config.yaml
arch: "uvit"
model: "image flow-matching model"
dataset: "scattered letters and digits in many colours"
train_examples: 97500
image_size: 32
horizontal_flip: false
conditioning: "none"
objective: "flow_matching"
cond_dim: 256
logit_normal_time: false
norm: "layernorm"
norm_position: "pre"
activation: "gelu"
mlp_ratio: 4
head_dim: 64
fused_qkv: true
qk_norm: false
layer_scale_init: 0.1
parallel_block: false
inner_norm: false
patch_size: [2, 2]
layers: 8
width: 128
positions: "learned"
init: "torch_default"
residual_init: "scaled_by_depth"
optimizer: "soap"
beta2: 0.95
lr: 0.0021
beta1: 0.95
shampoo_beta: 0.95
eps: 1e-08
precondition_frequency: 32
max_precond_dim: 1024
one_sided: false
adamw_lr_other_params: 0.0016
ema_decay: 0.99
steps: 17300
batch_size: 64
epochs: 11.4
lr_schedule: "constant"
warmup_steps: 510
weight_decay: 0.2
adamw_weight_decay_other_params: 0.01
Rows from block 5 of a small image flow-matching model, named by matrix and row number. Rows with one number belong to one neuron. Each number is 128 + 32 x the weight over its row's rms, rounded and kept within 0 to 255. All counts start at 0. Numbers have three digits each. After the name is the row's rms in percent of the matrix's.
After each neuron's rows are labels from the 100 images, of 14976 (inputs lightly noised), where the neuron reaches its highest value: "strongest on" is what is common among them. Only what is clearly more common there than usual is listed. The data: scattered letters and digits in many colours.
# fc1: MLP up (model.blocks.5.mlp.fc1.weight, 512x128), inputs 0-127
# fc2: MLP down (model.blocks.5.mlp.fc2.weight, 128x512, transposed), outputs 0-127

fc1.309 079:112119107175124134141137129122168171140080209049097103089121133183137121098065092114158077064125105093125185106153104154149141132100126091131076090084127108140129144128115142133097155187085104134155104083157199159125127098126076183092167108096128121107132154124129144131161059077104111068158167093133137186111077171185089122122099162135138078155129108168089144119103128131119094128130
fc2.309 075:231124178109136110112121098145101120153161065213089131141141118098159104156133136154101117130081122130129121081163107103082108156164167135138114130163141115155130114124165095128175082059153134124142110146122036155050163145114181115140122162154168152155144106122143099149109155100151147119079111088140084131151059089073188137149124115054118133144123089111157085133140133083146176101127
strongest on: purple

fc1.51 086:106144117143103135141086156065103147200125112125176135104150113127102131107126125190162156087123143184143162170130151115109115141173113094157138156103135106067144150153167090067144124111157146185130142149149075216143124166153155112159138115080132168098106215119115162139173057145090109134135188105118124086169146152167135127124184121168109075125090156177118113162192160100107115117177
fc2.51 089:130065176125132157091141092154143145096146156131127095103106156126124173155167134120145077160134121096140116151164153130109165121082144100089154045167112137171134125097088186171094156137111106086152158127127140089132066059144101180118107155132148101162193023138143100167078197127130156120131095177156152189101097101101092114129133120084135180119155112133127179110094120147152183132147
strongest on: white; yellow; pink

fc1.486 107:126125117117210098114105123146122103098084070093140075112117087179064137090165119154118131134106171135080146157110145136134113122124134097125136124127096120071121130088099151116101062091150121160105078204171118079109121095149095095175114141134104107111068118106077096106092175137153116149173124190128151146101174147183177100146142138158120138170088224112139130089183084144121108177109
fc2.486 101:172162152111139152114159125095131090139077179123112105149108127115159080136151130211083147130106150104185140109114077121136076092163102165106140120176088132159135133078132145129099119108108205105153192165103135089130074150155080101120092115130126121153137184143061147139147166120118167204134192114081094127138137170143088169135119168100151114093149093123100115125062145128073090202129
strongest on: pink

fc1.191 109:123181134130102127120117089140103066124111136125173051130087166181186057106162164111206102116101177163128138116119149108145147141090099185093112106145147140136130113129168086059123145154126152153086156142085142123131166139133142118115190170089149125119149194124129112200139164155141101133135058175156123094110102112129130117124075156114112157125075211076133128137121111097160070088132
fc2.191 084:215128144139095150088045125145143061072062150145089122122140145130189144116152103131067091128136177116124115173132145117130121120097133156126103165119103129129126112088150121125109145096125156190148179125145119126102103092145104201111179156133142115118120196111180153118144118115169164164206154129171118155167137143130163133103092210122151073158145118132114166114140059088069113099102
strongest on: yellow

fc1.222 089:126133085139063160174119120115191112136149133108127152123114093160109130096169124141126203189133100174165161183176113167068124162105141068189138166090101134094107104097092174090119114081163176140171185139134128135174150161111172156100088143082151105098102198137128123095101136096141122130127098107147099169124112210149132116195138094126106179114091094149146106117100112111133072115105
fc2.222 083:158133158139140093086116158132052126126081136173147054124127120073127116172151133135114095049105106103094118120086181153176110067153113154073124121155121105200146166139127107157142120167095080116099116098136095120111083084121101110132131132173109155192124085100145185125113114144101122096132138150095132062153179023111147174109097155149137072157176138105100108134146133158132160111159
strongest on: teal

fc1.102 084:130066132151056179155047186113194076102094112145157119162069092138150092102151214106112162143149154122120180100190133064133138144105129137093141120203113121133169126123103128141106115163137132136131164129172105143143086082114123103121094089117105105132150159123125085123136115179124105137167151149156115144085152074092128159131091149171132129153183142179151194105192105112141134137085
fc2.102 077:127175129118177082121215122165059164162178168113148094086164118124102101168104071121129103109081093099131070109081180187121148095158074101153097098093134125135106106133139120094126166089132154121125129157099180116145111189155142158158120146120153135129119073171178135104109112117102161135088116132098114122117145134125128067162144111120138139138046097113191051167095188136112127133170
strongest on: orange; yellow

fc1.284 105:096059117084109115077116181100152152127054131126138088132113143132160086121075180154151057112078086077104075123106174123096108168112136185170179088088084145096199073077116098146172123152123099099099099093123125115133117153121111158143135136122138103182157138129154139124106137154182117165126073107156135145164135104147065161075115148101139122145122111162124114085115106138130170045142
fc2.284 102:148129044136104142097139140126147101123193098195154195141084086105100190126117094126094103134140135152159138133155130122157148087115124085088023118118169123137139159126155107134084159100147155086163119189111129210103147132143094101085155154179179183108106154106131081119114128177049142102140111151091138152123124100171152167114166141093151165149115121106136100163139056119116134121116
strongest on: orange; pink; yellow

fc1.79 101:102102160169163147134149181135095122123134147049085127136102153137094146106082129128086140069126072159109160100162146192163135144088161136159118148151115139105175125148119097124165171152130135138126118104150160106083164134108114147109090178126175170097082052132125144092114049099109142071146127185098154103091075190156103114171121155170186112144059164092094082164147117136126147166124
fc2.79 095:153192112112128119129101120150112117158116087160175129097156168149128172141147099133158091185143149136122127123098108068084153144175121122095134117132139116140112116108119140162102136104095131058166143140110073099151092117182175089178170108106097093174171210176124088178104166130166154222140156133116140146153165077107119136090141092099099172105220111162168145117100175145129105081127
strongest on: yellow

fc1.402 088:133081058160114066156075123104127143113139131120131140129118087123101169159148187093135124116148099203115132169147108066143175153094114077084108172124072136146162133123123140157141145121111130176139176104110107095127130190123132030113157090087103148170144178119087141187166100099114121104157180137125116119130139130098026066122072083118081136119119093096148103107110128116160147119131
fc2.402 081:106133134099170140070155104144102133158119113187097097164147126131147107146096107146096172125071149083132124117136141156116112134151098203151141069143165128087109081154128137086111197138110144069084129106124141163121096123101099196158086168141128142100161046125215143112109142138124131122107098115153133075126048076157196083145167158127161102147199177130148142153100129128119098107092
strongest on: count: six

fc1.137 098:157165157103082159107132152112123125127130122157099183109163092157069179105169056075197090140169120075179129099135134184128153102121123116124077124154141100127082104131131145111171114139153175108104197106136102127147129115152173107085116110107101151125104052111141116143193118123102101098108124170139149178088099122171157085086100065082152077148168094145096121164151115064169086130129
fc2.137 087:152149154148124162125202187111097138151108116166129133099186150130133104163131098093114124117143106121176072099146113185140089129092114196161117096170130123101149122152153170112106160154108150125091185117132125077137103146107092152139110134122039152115131149154140101130116146121126147116115110081168189161159027131106055086115159149094156081154147099142103115148101204140212094107153
strongest on: teal

fc1.425 111:122115110188154079073107114111144157140089136116165161113104106143082149061171097165157161149184131097119124151147098109163202111113146178131089153143098140127084170176124149150108131143136116129131072092087143115153107124110162164154181089167159123154136120111193179078177088150092089202128147113145119141152175118141148120065106089138118123202104155199106138097131141113117204138140
fc2.425 107:127137134106161172202187078095096191137165116091147132134166113131091129206125182071105133091098127140142147124106162090109116128139094137143182119094154118131180078109102142084172132127136136126132163191132135119124175119118113113097056166102097092133147106045067180174110118107099141049088136101105130162120099134116115142126111088109115135089154121071165114155170119129101056120150
strongest on: red

fc1.427 096:136121173149154117141126131132077176168194128091136185189103156122103138051095084164101112107160117124148109180112138125123150099123169103175149113166096084139167131112156165120144083147138072128122110154176136156174211035111163159134104124145130101150160150120111128154138141104182130140161136125186075144106115195117112090136111137120111125127167130181146111168169143205117125182181
fc2.427 088:086113160103112136102108098126163120084073123172114057076133107095125111203112143113139111138179192137058138065155075181148114117077106147112140125094148135100124114177104176157122184103083166104085152147126122148100089189154147096107146164138130155137068114170145131105136149177093124086183119152092198132132155136166161170139172094118122151116139134106160136130078159076120145074143
strongest on: blue

fc1.495 099:158124087096197107090105127070147124149121121130102085145150132152137079140107181125218155100130118138058125125116126131082089107147141145183118160135072150148085131157191108153128129134152095136140144139067120141188090164093153142148118117140153147166152170141151103176184089115139093127165101174097140146196136116066082142066111092138124094103088102059156149133117148180154124102067
fc2.495 088:070112125125110139182175185139058154151160140154151141096114116105119171129128104099027123168103182093160074162118134134134182142136104134108125091113173119082163136084136128111118113128094109145136116104158147119071199091170127124143168154112118126097102098134084129083086152174112194160090146062165114154104095136173172137149149127084121127136144154211107165115166109095104170139172
strongest on: orange; yellow

fc1.331 116:115095124111169111130136117150121129129133100174066177121123099140128192134132125089134097141141105101128138102096111176139073138150101124090122130088162167134117070168113147129104138157114136174057152078086137122105170096077100134127062141077099182108090130134108154155057184123093141115124123123062066126122111133129103090172067080153144104128201112081087221150124133081169107124129
fc2.331 089:121132181148160142151152132112170095124131135150115183141116130113083174112176135161130127069180125155160133153125084166167115079114107132076108103108130115135134146163161107065169155097092119117067174067164175155095154139113183128090109146130136101134150149100027119143143193119160125152111139107102080144140112159146113106162051053120148078161145110147113220084114118161104120136126
strongest on: orange

fc1.244 109:144105123119078128148118150086118047140106176136102119138131136161059147142072178147133164147107035129146116134139143121085151136099104151076106098139119183131079069113095090119124140158153100137089137132117143128157186123141128083110168134140149095133102176158165115123146104215071062134133123156086103152148132101102135083099119093143119189132160239125142117135108098107151101113074
fc2.244 094:097101131142096114133111173096115092122133126162075070155120104095183180153060119120104084137125114128124147155168145076142112155103082129133117105138138142143091041124198130122118142122182123142133123138167175147146122120154121121147096108179142137102139079141172126154105140104119157164193134167059124101107192115156080154067123137187132175144157179090105074125107162113136104028161
strongest on: pink

fc1.200 073:133121193152103111140158120121130105143110110162149173181141136149110081147131136224148117142137114184132135149139154100099124121084099183085153138152135081151134097101138123105082150133163116187198120073173175103093126171172116106156227111143112140076123194135111106088091072181125157128158120128100109125067179082176122142131114113161096084143138188141107163117146095140167143122107
fc2.200 074:161159064120140145119136116100108133137105087128124089158102140136195168127121166082100078141113127095186101122133070158134131121188171058118098062099155141104115109136162139141158123127122122106079105138144109119140141089106180161143117138128139159162148067178143070223121173094117115118119103156087117094179169200112133087119166184107175141094160126155158067169112160149104084132099
strongest on: pink; white

fc1.267 092:139113131123098154153115053102124199155069157101099146183159118166062159130036154080118172106132119128215161106124173129128121165104130099131170103125127121185157117154166112047153170107097150098153168086082156143105131158107165068147134089162122143131161146141144142115145097143094136099134095162128133192151108095168116161194134143116125140150163109086140142132097104093185099116125
fc2.267 085:137134154166141101105157156145091097112158160136141190084099103120141120148167132164096089081092121100076087103123094136178099075120139130140088173135173139121081159096135166189113112153185137129097115115167122140140140126122149199115111180076147153152157103126135130184126120106106084138132124092069136063093094166095141102051123081106098079081123113187074126106133175213107135099130
strongest on: purple

fc1.419 150:130101123151061142060170110175124155164139078100140184161135149127106085114074150151161142129136188115086158158115123128149072112094080099134130134159102146148083090096170187153137177158130124177067089150102155130157147125115166117172144127141185073119140130077108140089187138146149072085122143145172087127111139125145094148175104058096133117153155128146208076141118118160132155085104
fc2.419 162:106141145159130108081154074127145196151125098147129175111142107128105140123093147111083149128121139141190180155123104100155146127127093208153141107134156113067116139072080145172136120125053056136044106146092109118111143161158124093167127155120116088187138141114078146132152130122129117021099168146124093125148139126129155138168119063138103098139108131110089074136193131078140173131169
strongest on: red; white

fc1.174 091:145130144087138172071111157090122044124125060112153106109163128143128117122175119099177136125145080132118152153093164091097156100148179133148129104102173119137085116125140142096098104145109156184133165145100154138104149092159105095159116149153121090133046066065128118152107175150119146138097118136187117081130125071130134067133047084141108146232133173135107118123146112105140090079093
fc2.174 081:097120113164175065155166101144076163130095191121109083141113167122102065127226127121198128116105086110165134163097102158103094102100086129123123090113108111091168124138119122119150028130077148068143111152157124119114140156155101133156088157108125126140134124121129143085127171131110149176127164105120121155168138179140114127149106062068144062090109137120073145137095105104070079110161
strongest on: count: six

fc1.224 084:091093101178160057110062145150153117107101082110108158063144148121086118177149157113093156155107121165171127109105145145118113154195150150130157106146129120106126154168096130098143202169214177179096170069136107153092120071125165149126114090119134121072103093123146178121172145164097145167167100125149084170123136124116100149164092104119142175097100154135114133173121161137158117114049
fc2.224 080:133148156108116178142144129157091113133160143150121128194104143147129160129115114144201110108193136101105117102150159122094177103049170080101096161122125135133124115061157197118121109117053106092164086162126155166169158175109097092150113164148115157170149187108125079140097131146133100094084158166092177088135140139128121065091127196128142128161173123120180155098121143135071102134191
strongest on: orange; yellow

fc1.328 081:119140112115034106133103057162125127148040147089163151171156156126157103125069177129114095140168162133146166130136126159107112164054149181105116144090091108157074152088106113096099153125144151164097198175160127140115108132143072072150140105102104130124089153127133102096053068097110137113174127116124114182087103127149131162187102113133099112103144126108094101160086110126094175109155
fc2.328 086:140111128066174103090135136121134044103211104114091077115080105142105164101164134130144074137080108082094100117138093082123144125188110040139083130177133146112137122112158153141180120112092101109190102109147090090118129099104160166125103146076128138141143119100149152141186194132138130116122123151144102097194160133076100168061133110140140135120185100125110141092151095135132098184085
strongest on: black

fc1.440 092:105103111153115176168171123164166136141124098116139036145059112137131159102147145172112154117139145139172139108146181136186101116130092120133126134111119167136155166133204154120127099158153135143107097168136197145141080087104074173094128198079128067131127105132155166132154104115170111084156111103096143113044124168124127185143068139170112099156126119082096110110175141112069134117189
fc2.440 094:115161141147137111109078184126095100129113145123146151115175163125128140106101126111114124193114109108076097172123034099113186114172109118085121122160127160138141083104078167106104147120075124120149112101142123105111181149130130114152125109164124193116103084130091084211111159091114137156124162143144122178174143079123117090168110165082128147063134137148205164108111144154180142100031
strongest on: yellow

fc1.502 106:085185129141139120185192091146188193161159155117138104096132134122164133116058134131121173159119164115119105060117147095132140154117093171118156171170117095094143091114140155081161137136113120121141155120156110133127071113098169100133096126196116137074200181162130174098098130154105150113127091067128108100146189122126087213142134105152149106117065111107118126126092109083123185131184
fc2.502 099:159081148144172090068121139106104117146095117149104108180110159139129105145160108102157166134174099140139125160103106080075139111178093105111087133112107131126132155161098158138066135148104175158163133168122149134143158131155138153165131131081108088208070098106107123177139167104167142180123150090185148140156128161080145093137115153088156076139178156154061091157093128106174033100075
strongest on: blue; purple; black; brown

fc1.480 086:088169133066218124120138123108082154102143144146135110096116078138090154137143108146074120148102132115146091085101096140148097153148101061100114175179112144110099077118100132097106154135118140096142108159124161132090062122123167121115138117135132115158204185093152079078130131179147096145120098141053121114212124096126128120078076149140117181114083073116163109130055128097137166161156
fc2.480 079:150039116161073135119127118119209129126115146116149121172176159141102158104089147142161102116141143140131180109150173114160153127118098176109107099086110112117103183147116142176118099089132140123153139098119076129207147154108063151167114084128122118113116121120118170133104143096122136093100124105169163175052170161121127138211190188093126071120167187119144161152132120139056105122097
strongest on: purple; blue

fc1.193 103:150107161142132132121090053134092126183153164142165150119107139082211053150101069089072097134137160098131203149118106089105178169106129103131153144171159124134093111132115143126119174135140134174142154088182097163132173126140183070174125117125107119077119189126136112114114101073146157132123114152114164124100138134112163060069165127126110087123171180154126165064155158136129090134101
fc2.193 116:175195135079154130208085174150129136126095137178160184124100096140107172119127085108085139167169114062100078133115088092130139113132150152162100099160122145109152147167044189117112135132116123129140049110098165125137121156124092136120129124143140102161124117124088156092103126149106144172135206188138109087161147066137099090162141152080109163072170101118100098112062108134106104127129
strongest on: blue; purple; black

fc1.421 127:120075150059142145196095139121125145188111116149172156095124096071094202128056100107083154110124100068092174126094105120094107070122097086162124134111128145116135088133090146117135120106094100131172137112158165209131193137085147134157084102132125155132082130146124119076106102092125098139140116175123159118124156139095118158126146170176121180124181114160081097108138176098153079069154
fc2.421 109:139185107173119116064147131128123092073125150090095097159086120184150073144211127141169115140103150239171118106143165111194127189140117151064127135121138132126109131169154136161116135135175157097079129141157083027146105084164123144118125132114110107125155126103098124149143110136136136106109132051102104127150098106131105085095119087104102086120086158097193159152119109154127127157114
strongest on: red

fc1.409 119:088154178122144107170163127124159168091218137103155133103178153133156148134093088119114130122151110118096097131169153157199099123122094146117147120118140084055151148151147107163081115121115095123111073115205153056155115097106137067119148119173183117192077123145172166152082098109150146180140157162161114161136060092100113082094109110114127190112128151120160165162158099151149118116142
fc2.409 090:137174094174128150130108072059119107151155166143128063169147112178114177053138181161211117128108083114126113123171074073100123104126171122123097128188180130181158149167111131118138139157165112144122126126085094155115177112176154115090164192115125128088133132120117161124127162137155158103089081168129136123155162127181158109124092061114136122154131102156094150172080137139120203132123
strongest on: purple; blue

fc1.132 099:090117070136106175139114125097116174204112133118139138128087124148100117095132149119103134104056136080192128104095156121126093087140169068182112169169172121128114117177057189104136177145063142170197161067133164153113096142102146100118127114131142167200184163100168109140125142129115089161108160134167079122125094132129101165141102090109131107153102103106135205169124149122147123119107
fc2.132 085:122102155132130091222135130094165162117127170156079129134152108160142130167140179127161096184132102147094064080164106071174115128141109174128122134084080145077177100099170160120089122127111126107089150127148162083172129128132132103126140164141153148179147072062121159110130153122170114108094088072124188084095128122116104071086147078098157133158134144144148118161119091131030152124098
strongest on: blue; purple

fc1.101 087:120073107150131140088132145123189144078129149135088077109119087167158132112089138110157089078097112165122137118164143168106094098127067115105120157184181161144071120097181196090110136090119095139120129155100164056134163131109133089106145076099121090176132143101121138057150186109176115110167099132093185154122175064140168153112118102158115152134154118069157127101147166135118107103197
fc2.101 097:108131168074075137159093104145134129123130112165181157122152124105095145112144120146139206140117115114090146077091137045185134138078183152143148100076080114117171187142058100169118100158159134096144127117124112131121100137104138159096060125178085120091109084144136062163082088130126163214085128137131102131146106153152128104099139155101152139165051098134106145155081114166142125139169
strongest on: white; orange

fc1.104 135:097097085173102134134155096149123138112097125149148092145137105174137149105150113155148189081073133128107137088129097088133134106141118138160119128161153130098064162131186068077118095083141101171106094156141175174111052061076134107095152110130057100127130154130133129061191063152083160162145207092149117101131115175182123143139077113106091152090139133130122144167146134081132124107151
fc2.104 144:153152121163139095136068164077136130160134103120132178094125109102109061108125175096123102119141152140085079124133126096108150134125091114092136114110077130144136065169098161122066094109111104176148186105105082110109219162149123099196147179139141156095163143126130118161117195091135034178143085156140197146126141064125097111129148137088147119090090123100141176104104105160115110115151
strongest on: black; brown

fc1.348 106:151108097189144128142193130149141061165098119101144190144165159094141125080115115083108109110113163121106131136093084120126159134111128188096129177095121102092059096135131147088135168140054081112183114152107106128103083089139126097089116147126183135107132146144193067105159093166101093136126142061125161119197184170182173130147133144148113066111097138178101089136152146145098130119108
fc2.348 105:111129139084147112145082106092164117128096137147103101138107116162090153131136129125157136118116122107194133103230178104097155125143168058174129099196149129141188193133089129142138095148230130141056127119163136111181135141104118120111141125157102112138159104120143124120111138160160099113093125204110121144127119113087051105120081106063139165142088164103108188140099173154081152139133
strongest on: white; pink; yellow; count: six

fc1.414 099:143125118165106083135068086119184135151107108176143078124151125078197135115192117115124071090070137149152136175145095102101136113180145152131140146140069128121186133143126124092073141144103122169124110140176106149123169169097192108161142069120107111091203161123153077142149154123087108118147160210204115134080156120159113059129125094133134148120093133082121125091159144104124173134138
fc2.414 100:124166146077109151149139162177132115086078127075146150193107139128124105135072203135151167181164174123113104107164191165108111173076077162149094136100141126121072152108158111169165139132149148068136152131102129136128123086144117162129138144172141101103088112095120138133067038127169101102122151116088135117144102160083160141118124102185184134158160088167128094141051105139133081154099
strongest on: pink; white; orange; yellow

fc1.346 110:089198081114150124137116119110122150145005134110124154108142148162109106096108107124177146112104122104079068153158114154058099104154146120206119132147083117180107098083097111104070133099140192150150121116117106110170191147109130167140119083138071076091104151121136107091110129144115157162127087152123082162076105128103127073096091122151108160086168088172127166136138137152169095135122
fc2.346 089:180090193119099166113121122153111107128189102124117075082179111097168155161151140141066114120148178109132134156086130108163156151104071124064122133081135111058137171150128167148184076129184050128107106146159144136114085052074127081120134159127202137122122112165084130177122121129146115129118120126122136057154135113144158171136140111106178047139133131109123095119117091116085139108118
strongest on: pink

fc1.363 112:119104099132143123142141104150149152094135123102085113117087053103135087127144187116162135089137099055125112080149126132094148141205124149147152141086106184069161137104149120101091144126110174178143132141180151098190113110094127166099103157107140170086098101059148174117109093144086138155128078141082214103144089076089170097121155135180147104076113142133105135139117131079140136054105
fc2.363 129:115110175089146139058122166113127126161092097164099124153121164148146145068065084167153119142118162127086095118098169171119136112144156131171095143182097113153122188110115152182124122195106048101127132143096111111153110154146181142191153079138120073176129159180135116135117169113147088112147125125197060130126148121118092119148144116092059173183147124090152116144133116205125120164145
strongest on: orange; pink

fc1.256 103:165171146141087109151086126146098147176124082106124095106173131092152109067107142190168088047122126131138090144162150174094138095101094122089189107104102139118088126109156118139118184105111172143119121094150104166095138108113159183193174166148124124137098121164195107109052127160193085123163151097146149094070137114112115143153145142102129092149151155197077121087113075135145164102129
fc2.256 095:091089087149156158128136116103132127067148152149147181156080090144072158173129072083097204208145092117102167095099075098144118180156160128170093146144138137136165134142101088127106064156139088079151145161120130097148140179113144049097134110116105128137169139098058122157190136100121168137091112128087121150157113115169143106076116135140154185156108121066171090145115118131122095123112
strongest on: white

fc1.493 093:113120144171130145123099057155164136086047155090110142104097139113161089165092115144149047101136075077144150164120150073179092112140155111133108126112123127095135129126138135156070126124102103155110120155189196118140133152117144166130097137130095125150151139150173170089115140097123127187119093170084142181135158160118187186048099086123118115144151196128092114094132070155127079134076
fc2.493 107:133154128127135116145143150166120104186128140204136103127185137100050146128166131102138126145134090114138109092121167226066110101184139101165130128173123129074136104133124213106120085097141161147105153116143102114148082137187128111177123067142125145071104129136122188137131108106127101155173080145095099138135109121160114156207195158131131150043135112140122124151098151128191138115101
strongest on: purple; pink

fc1.280 088:150085175114149135139111165090096076125084162100138126111097117084130110138125136103147078112163070097147152161150150165093098196138158134109118113152168075080141098162151075135111172140105118125150148065177114118105108183123150180162143135116150157051167165142193080121082137077091136108140099200096088141078142129155130076109109110192108099110085153164134106100173168129124105111083
fc2.280 100:119183101082133132153120142127097116076150157176109125081116110090124057143116069100104141204139171097056140124124126147161145079127137145137135101102147109111122180106095130092150144095152152121098101127114130133126176079132160081149116104112117161203098063151066173155169102142107125144128127155135122111177053145113127120151210141146125178081181098063170157121087106088130093141152
strongest on: white; pink

fc1.456 108:147128119138146109089130066143123133141112097123137136110162118126126060085137104190188154112102116112106087132171086110107136126111077121157151139076049112091140151081118145132095091091067171139146131098148105089102116153082204189172138124168112103108123190133118054147131099107129150160214097109149137155172098149122065073119108098128092151132124096078140095183106177137100145123147
fc2.456 100:131101100171132134179121134095141159114095099118143124157133145107142154157117146066053107134130137117099181144091127129124122132118128153062099129144168126142134067154131131155164113171122089117129126164101099175125127083124028095097150161069133156132129067116141148107154121141151111141076144149157177063103220120137169206111173132138149073074171123188109197072126122126138118118110
strongest on: purple

fc1.94 092:126124121103164137092128117145137110090157114185070078161170157133151161143178178159079081171148131109129146231119093131118169161153155108173138126156148140149136115168104095107136155117116127128175127213138158152125168122130188152132137150172203118150119148100109121132087080137155083146174148161134106064163107131130149101159091140167074173165167120124093191111105207144133110148143
fc2.94 073:094125127155129105125138132076131169143127129075183179106114121123140128118090115149138173105145122232136122136183185130189114090120127143108131087064115118117072110127141114217072112135125144101058088114132063144146144172140101147098148130148111120107126146132098135140117184133136179130095100094141139134123092188171110114163165118110217093136094131174138094166067127156079118092170
strongest on: purple

fc1.268 108:111091145168144139107156118138126144157113099038193156081159178131120148108154158046128120134172115157105162092107094173162129146157138119072121116111081146157099103170123204129127094137117115151171131110179127114128142116121112116174091156140138108104090106129073204077082116116117111146166164160133180124067152138137113116149119241096148196076138133130131125100143092133141106129094
fc2.268 106:079123100031111117149166147113160164095216180191088118123107173068174129152110106181111124142114175131119103127145155132078110091135124127121146140171198140144150201120199149113146132099152200100110162147079119086155144145118133154057158097151138119121150123186160152154117115155099152113134137069093114154189137080133122148107104112067120137133119159142122151133126113107135133097170
strongest on: white

fc1.375 093:144095078112165134174146172129090144104121172098144110155130112115117123159072133151161193160153113162120120098150067124125173147166126069114148155165136170094089141167198061135115157131125133094099064149151187130132168136147142118143116126117114135113145100204115125115085132183094159216107142129076141129101116130121110117165116070170123119144157151143065120136201154119206118086088
fc2.375 117:087206146145081124167135067141095130093141156145153045095089157163140126143180136086092091142105182102100124113141202112162149133125086181154135090104148136131153141105141145089163093111116189145075141118152096124132126095106168141167167118115164137162137179085125178149159070124108085102175101178171049130139096127106169132133126184123138137089127136107189121107091127107099126143183
strongest on: orange; yellow

fc1.120 100:129149137089123144106144153077134109119077152080110128124054129166148126158148099181162148105131126155075111090149122125135168152111123061136083125212161131129073158129102151120111144130119108148165150057141145099148141111065169140143164150134166095095134183150132200113108150128107037161116126118156174128177189122140065160064093075157134126128131105138097131076140145174116135177165
fc2.120 095:101101142177137079089136116156164113119167108142136127176149129058096106113094135080080134152136103112156174135096150110133130177184161166124136139063111118074179133155161080120143194118124144116148124104116099141115155100150079115145082140144097122083112038141087164166186110118117122138171150128038060148114113115134119150164163202100090099120117132092116074191137098121135132103089
strongest on: red

fc1.500 118:114166120148097112083147152097081180135171113170146118102118100158092090077108149128107169127118111068139134151102130076121168103164111092083147119179203114138132115092116102115119114148131091154106114138113146122114132185095135145220099137091183178118119147118069141110116095174114131110055151161145079126139102084134112056156109132110197078089078141077131068131099129104187115091143
fc2.500 135:097088150163148143140104072207149073127122126058132139155134114157113147134197119140183123121104122117115098146150076120111110142068125134157092131075071126139121095136102120184176121117099132135145132087157149098126134093166096142034117133172082085091179118157164117077130144159121119190157105078140156084099136118137113137115155094120089155178193148180126165118151087171065117098113
strongest on: red

fc1.310 073:130138120114136139162106168162138061133091139181179110124151186108113127112120150115087176133115099141150187144116170138104125139072124112103131134150115170119149140140096133116091171120019149130057076094081138135101090115163084174107131174170098115142155080089119173150116065173115128070130133136066116111151074113137090067140107163162105117192100128196132140160131142122125158112174
fc2.310 078:094118099145140095100106140092163180126150086119085131154149104102127128107156106126205104151147122075140114131123053110159139108097094161170096130103153125121080059120105131149127104144170142090160199122195108137134113140128136131166156031120166070112154162148132131135118137075112076149133149156161123200152163134093161159200132113129134157068133062101161165087077093131096129131100
strongest on: blue; black

fc1.201 106:099133110125171118168162132080150114088140122137125094143182110168060183088074170112091136146129145145105091143120168112171136126107095124084157082070111176106096094099150161120148127134178157169102124103089128132120120143096086201114132155074141157116178103115099154066089209208119075079167123119109081137131163087147137133151104127162105105145092087098149066101173137128157152128123
fc2.201 105:125170174141144111236070177172138134124106151127148110153120095159101169099134140197106098091121093115100068169140082185167124167154102151110156134093066143099094122160150131098119172162123132078122085131108082107107176181096094142136120128168146120092167105140087113146143159159118139124151114163135116075146179093145133125177115095125149164133122114162166060157126131096053188133142
strongest on: yellow; count: six